From a checkpoint of a small class-conditioned image flow-matching model: layers 6.
Rows from block 2, named by matrix and row number. Rows with one number belong to one attention dimension. Each number is 128 + 24 x the weight over its row's rms, rounded and kept within 0 to 255. All counts start at 0. Numbers have three digits each. After the name is the row's rms in percent of the matrix's.
# v: attention value (model.blocks.2.attn.v.weight, 240x256), inputs 0-127
# proj: attention output (model.blocks.2.attn.proj.weight, 256x240, transposed), outputs 0-127
v.164 103:119119121106138090150094099151128107100086125114095138111103138157151127136145125134136090149128156131164155091124141130096033121138118149143133131108115086126138132087119111147150117112133112171103138124136157153150111137152131125123153152149121098136104114114100089152156089152172149164120126128114117140135114148086154138141128106111142153148122101152119145104109163113111154134125
v.165 087:083141108108113176149186145150122107089113128117148134110110144113195110102125143165166113151133087109159143137101173156165115112076150112136108133125107146119106109101152158166138106139112152124157159141158140088085151094115124123169133109126179131143165127122137106131136139121171118126115168135112128104164127104150097140094122109106115096165104176117107138124088109123157135132134
v.166 104:116126112108144120159111126164132109065118104169157114079098132099165115128137143160129084133151132121085129085151122135144093118147163144165114128161123143111127105114154096131136132160158138164156126095139123084155095129135138117172192125129098130128086129120131136151167146151115147085155098133095139171106154141112115162094123141160125156119174118143144141174076135124117150132122
v.167 100:076089141112106101099139094113117101137107123167141123118105156098151094158113130165104165166142079099109106115137081092092104080106127130162117140081112113129109084145138148132169154119116166103150157153138085136113107109153160142127148107157145155103110135130128097108097203122164127131129153158097122179150100156112161183166143171124092142135120121113104138151137106158131135146146
v.168 099:150136131161173194130126130141129123141140120117160124144170134131115127110110151107134120102099146112107122102100123144132195150147110106160143132095127123124140099121100111122134135107135128099145117097132124098114124129137147132129126133104099086136113139128163115136141178164134108128105122094151136105131138137125086119125118134092116081125152162080125144118174125178164144146140
v.169 091:093105157120108112111145157100115122113104117110143124106110135136110129109133088141130119089157180121131175122152141141139152153159131131130110076120131154101104130131133145122136160070141094177161141136166142137111093103201162112156139126175141142103146141146117139114115125161122108106148148068152120117159183099096168148194149114151158136085145111144124120091132122145111132107154
v.170 101:156102153128120109145069122104146126093101127127149136099117075140110125084153097139113112113136105146131097080128149120127169146089129138065123178151165104151111115081151183106131123090119144119125086105120149116142132075121139124146136157152120154103138147155152155124139125152120108117103045131112120154193125093138148103091129099134133122124154125144132115114117109113126113160105
v.171 096:117118147176161151144123146113108101146106112092126091132145170141112131133134136101171133114118102144128074141137076131139091112139136107112152116151122094119139129135138108096114132150113156094131134117150146175144107123137130117099121087120120103113103094143110115153110107109123124133127113121133151127110141107153081166098131189185107124142051175078150098121131135128142096066143
v.172 086:184145128139115114177122094114122116126134121113102113153125104109082142124123115121127126105130122153152118112133127093103172143101144130096088147148131123168088084117102140122150159128090112087151119100194175165112100096142148113102136094116152112141140133101131138146166105143106144166127158134125137134132131132109116117105149192116110148107128138153164143107101076135146160088113
v.173 093:183111143108136128107084144122132134147109103110127111113081134156142138111125095133162141110138176112108110108136108102105102085116109112102145146139140134149142110109146116101161132094121155138130078093140149117143148159094093142127113096148117105146152124131120166147140108151132119138074106164123115140096155111107164107129130142130127141180094169111144084109103122167116089097154
v.174 117:133161115161132114127095142133105115118147128154161090127138110119180131086123143114155167143141085137110133091104106097096137105100181093129078166125167112127152119171157178119108175171126171071159105172132129087121116120119106107124117134165093141156116114173129140151091111109127110142145120151120151135141143135113121120094147114144065112139125127075111130147067134144093107133124
v.175 099:145142146122064105114092140141155073153134082107124095111090101116123173140083114132123142145125106128117178097152099142146149138088195160114122115119144094143109132138112142153122130130142154128142133123135150149143175127127138097116102092119112139140112114116112118129056140145114115134141091083153164153142120160109115130149129141107115140106107174175122111139195122120089121136093
v.176 091:131146113116140150101141144141126160083099132131118124125124098156115105134093123130092125148149163170114136136150115099105133104097103104122137136099154119122114097083121066102095138135151157117143167133126112112147140080079135101100150113125169125119152166104117152144170217117116106093128132099158143123133135101160096100146130103142097134186135143115116162101149117098114111187161
v.177 100:137121116107128141117136130055153110125112102141123151144119136138160112131169150146188135148161092108140134144127139116131125125107131132141110119151105126174153173144141160123147151151130138093120133186106125115126102180173101123088114141177131118052139136140112102115107119160098140129126122140136126135126139140167141102128132140159108150118121105110119108130116123156136108165140
v.178 105:120144129143114099126161153119135164111118105143105092139131100105095117132153105094111136160123129157110147140128126148146080145113148120139180068138171094156084091122080103137106107141142154146100122127170111090133162128111111123111089145122154162127090115150123173140102166138112155088110119086112132142141138140098099097153142125131130147136130093147160135178132148159155080107116
v.179 096:127149140132146094130136155118154143082165132148121151166154134109114129109135136130129151103107123136170121116095169113172124126093141101127110146121152094163123098141162138126136149156144151116126123142128145152118123110126101109120096118127085106181116149101099156101096210162097191140116098067155104132118101097145093121105147095118113082103152145089157142126104076123147131166126
v.180 089:118098107100114086123072196164136151105087134092084152109127146144138111172127059135111127132108128112146102144121085156120117108114140154115089136142140151126113148098120071091140141120146148152110110105150143137109182137105128137140087089138141145096138131092102131128115104164100142129128141122075133125104152084101192160106180150136132148133154130125085147109099113160137147140142
v.181 094:154140118116132139106108109119139145166104172134127140179132110142134158120107120088134179122133136105138173127129088104123138101131078080118129180122126109106167159135159164149154100134091129099103145140178153143146151126129094092077100133130138072127138134104158114099113143175133124154112122129184138125118149167139103096130169118136091107101128155085135127114153119118149129129114
v.182 096:129149160131126128112117152127097095098163141154134134104156107162136120150126128141141099090126113140164144106106078169100125156131159140147110143119157100144165112109134151149151124129127123128110121124130145141081160115123101131128113123141103055141105160144144132137105145114136144089131120136101141168114135155100134153126099115154127154139081156146121164141031130096151106129121
v.183 094:135117127102104154136154163172135110130120121132079089094149144132127151129126105153100128093154146138113167119117134115143095143151108130112078147169130128130129118151165087144152107135101082110152106060114103130138109135123150165145128110113135143099170144111092153101136142141131163162110154163140129149109124161101092137104173152126137133136196140159133147148106177135088142150133
v.184 101:143166174117095169128120154140123094113110132110148135121117120139149138098181171117183150111126145153118143136115111129143143126114112145134115090130136174129136121152140190110108161126114160093137127141159117168125132120119127127087142151098138093150146157156151125110069169116125135147114138077139131124089134125138111114114112089102115102160196111109117090107171095169134147106178
v.185 083:158091116138126135140135113108162136130141122144156117153139133099134161118148112121126108086128141157122133157141126111136116123136138087102099143068110132121123107103130138131120093167129094155102087121129137132176145135147126108125179076150182083150097180109097092126116132137123093110113168125167108101148101113113069142162140144120102068121131108125144143120135103093160155163127
v.186 100:086145134109156119123103130145150158111155152130140093120160091190109100168106140175123133110170104121139140131115123119145111108163158134148158116129165088089152138083107094092124148132109109144120159099082141119082132124100104084135141113141153104101123103136102115124122150168137118108119144103168123143095089137114091169177154150140158139135129164106147147156123168124143124120143
v.187 108:123098119122138163147129120130099103119122138103104155153129139101114119169119128146093135152145125132138142128128144130165189128130146172155151096131122099188154140117123130127147125130113141126129136155168089133125149144117166182124154157148150131119137087114139112115099091140140123128142110135164160148154148182126173145142144178096144168175119080150142150178169177163071132145139
v.188 089:115144120126161129132137121108100117129123139134152159115107146136116145160132118085107132131108116165149178113155160175130154136151158115160123124106160116138105105102133142101109162115102123098099127120147119111130153149126155142104109165143142109160121118142142144110116080110151112153126138160113149134086118133104130133124108122135147159175114134159123121153174163096080115125100
proj.164 100:157183140147106138128150146185140107121130175098128097128147142150121159132101121130144126114130092174120130142161118102142137129139109126165100131119154170143140120120112140107123135114160074157120154181137129149186157142121099107156118159171119113169118098102146118137154133112100130115130113124124113103103119138143129136110113121151145130149128139110144127105183118153080163104153
proj.165 090:106136122098141109111167125135110094133179148129164114139139141125097134131138139124117100148173121127091144120115135149101123173116093131126076144150146108131109139153142104135104123179100150179184140158114143117135089135144123122108095116114137118113111120152115130139126109120094165128165108124075161087127125126147110121134112166131090124136121141143135138108127155170140117148183
proj.166 101:113097126132144160101164135108134107087186115120180086109139153141154107107127170081128158136110134131117112123135148106174066121166108123148152109132134128124136129119149071132149140188145114137139143111152171133149105116114137087125159154081106126126077066125085127151128102136136185128141131139107122127080140138173142126181136128134133096092114136158120143129142139122149139143105
proj.167 096:115111146145122114163131126132081124131108167107148140150053140116090139128120136096120156158167098164132123153128132151125101174106158142138129153129151132114085158142151149129082145149123135100182173097115112123141064107093116115122119126145104129127084108155138119118121101142117132089127093149126099155076113150173134096152104164084167189117139161143140129135120169141147125104141
proj.168 101:100094090121112101137127174142120117151144088134135075135112095156136165125140111131143117096109161114130113135083109118136119166127152103138156112179126103098105135164125120082166133123167144110092086127120119128061111116132127134125132137118137113116110119141147156100107146133180112118133140129143138095093127123136114114144134096136145102093105116130130110187101129089106131139151
proj.169 094:123151177112110144122118159074170149158110194154056142134151106116150137140104138132171119154132083119111108112138111105084128092130130147149166098152103107125098133156118145118096154148106116144120121111143153130109131152099137180124111125154148142067120137130175151117125116104150116139133099119135105143158145167144140148121172137136097152129174134088142164100155106158127129123109
proj.170 096:119146148138105162112094109065158130117088137135064165137139147138124134136149120096123105140156132144134136105104141119136115124156104128106127108173147125108120142108137201110099087102164160116144160120148129091138131098114125118111132126157127124123157143096114126101114129134153132122149122084123103146178134140146084164099150163124163126187118120121131181098134094134119093134145
proj.171 098:141089137082132128114131124110140102136166124110171147112074105130139114115123097130124154115115169143129136123134089158123097163119144085149065114139147160074138157148104106116120147113071103152153097124130120105131118109110150102157132138145085124144134152141124101156127155149164138162135136117155158091103097130079119092154112097133115108118125136133145111147160168109119117154126
proj.172 097:131133151131110134111077125108157128147131110150088144126162091139092153153120062116146140124142126154152120167129098136147100090162113154123135081132159140154122147171154106069138146115164149121118120160138121117114119114124150139141121104148104080135088137123124118146101134119138115135141124121154182135130114153095096101119098140152127142133112160148110123111141114091102154177129
proj.173 101:113100166128108110185102147120153147120130121160137116124132134113131143137111103130093097112130143109131150131141154103130170151145170131120091135128103119118125161122065155112133113106108159118093061157126095157115153119116113137092123113141126099130181138111123143162100135113165129102119134111101043115120152129074164115080110121147130178175143127138152121112116101101133154114112
proj.174 102:135140118104086122124090113137161149119129151108086161122132181099092136126145116156141129154176133106101135120177143120174119107121109148098106174123134128150141165119096176125145075101135163132120147130111123130143086114128128121144137136122142133133174153137099164143117169094118175134132095112051156121151105143126138070156117139099129154115140112132145120104109116176156131116064
proj.175 094:099146147117160099126129136161136135161086128148112161148173135173088109100137109081150134149107136099164136128118103094120146151127110164162146120105120112106129156103114155142122115111155108133141089115117097098141134105158140133170153145140085149143152139142144127136092152119153136160081116131171151130154201129097156146154125113133151162170151141098125082115116139111100107123160
proj.176 095:160087133122093160154128169121131126103136157099142095122132109108135098084111130181107128077103161137101122137121122130105142124148123135093120101144162129076124122116130132132142153142093159112136101140144143162108120106111154143124127063149155134148166108092169153109075102158121144093145129178130121114074083125110096125142109146111127170112154142138108110177150125118128135105126
proj.177 100:160149111124123090119134117119135125097116135109125121087117124114113108116111121109130160101147128130085079106094149163177171118144133099154117120144125114155175198122118134125128089160111138132127155126133110124132098141142124156120139126137105108179090140142133111148156121130100123107180136183114109131124093118116141156139129136111139148145111141163167171092106136145153087136124
proj.178 101:133134133123107140089127167141161113154125142121067153142125141141144136136110147118121130154154124156065134149127128122132167132176158140135133087126113118115120143120101188151160131139112163165112149158149128111109065132132154147108123123166145190132145131147085157140085126132144069087138123152161118124151077119143107141144125165115115124133113121117146193124123141119121109101176
proj.179 097:115133095134130129095102140109123125114161149122103105114157134144131108124127113091104119147143153142139094112119126082132120072112102120138167144175136154160100126125148093107175113163109146120112131114097120095104110117154103152161102174085128120157139136141117144110123106089145169102158124081090188127127107134152112094148140121152099113124133169144112133098066131120130099135138
proj.180 092:139138102117106103135153111152121132095137069152147160105103158112148142132129153085164144135128104129118124127120116144110116121085129129113134106067098100118144130104118115123156169168131135130085124113136157121130112150111151112104154130109154126115136115120114115154090148139095162136105149153104129120139130116150145111088143105160140104156090130127153154087115135125158078135094
proj.181 096:143124125113138125114095153184110110150185133124071144158131159116129113116084097094131115141139144135161115141127142104132094118092123128096109153103140131110112121144110159108086147140090130147105156158128119131136128128092108150090104143112103064157120145130147106109156117127147142133098136141108187157155150136102133118120105114111155101092132158116113153165167118147139138146115
proj.182 097:096097127117127127152120145177159086155153080141131138111143116124125148151131083151140101089140119124166108162131076121131102157115103164130130138112104147158108114132179107110128126153155149110147187117105124142103122147119129106115118132127099085161110168155146127106132135143107141095125101097100134093129122164148131086132122133100152118111097095092155105168124161114132161133129
proj.183 089:157073184146090126100131127104158121125141150163104115153104110140158127114112090144140092111140114144149147127096136117079152088140125129148143139099149096105126155140143108099165084131160121143122115156085117149131127118124152100144155126143153111057129110078168100118168120115088097100134121074151113178107109072157132113130138099117129144200153176138133082099134074124140110110088
proj.184 094:143160144119092132129190167189157156111149145130114109096092167133125174098119077128133094142096157136133118118083149142090140068170134151145124113140139100125118134148112154096110077152107128163093101128123155058128108135151083143134107126139113149144140125134154121138146169103102122137133148153143110135101143149126155112107136174119126142182109162161136136143122145133145111135111
proj.185 092:151160116132133113063123143158139107137112140106152103166114145130123102161185109149139112081159161117080098113079139117115127126103122126145110176106151134132108076112108117128147154129145141123090173172149092131118109120116139144135131129118105104172112158155124134099152084120086137102123114141137132163141113110103102132149110148118115095109065107069119140170140140115118174126128
proj.186 096:099105109085180120137072165157130128112153087135190126140128086167212113125141121121104126072150110135110106114148091161145135128149168101111136123186180144133111128154118089130119111115134121154138137117084079134156101106109130147121091140123099082098139130123081087121175124151107129160136122144133139128104116114112151152123107147121107134067092126119132073144136141145135135099104
proj.187 104:125101122155102105156122133115119145152124130120128084135160142129085165102146129141125151113063095136158133114110123136147125150092152117120139138128121145075147115127079107152148095131128137112170091112123120148179139143130140164118108144157172189163100170130129120103072140144124140114133127143115123133101148114107141157064158099114124087152149149142163130151099130132152109195097
proj.188 088:126096106116104164128126102143133148126093127149095141154086154142104135134162105128128099097138078154127149126129148092147141082132110167136160116129106104091143140143135160145156127141179137118150125179123142154146157128154114150164110095130118128153083170102134163113165171109153120183179108114164147147149146156114180171114110156172137111138131122117147153074169088150144155143179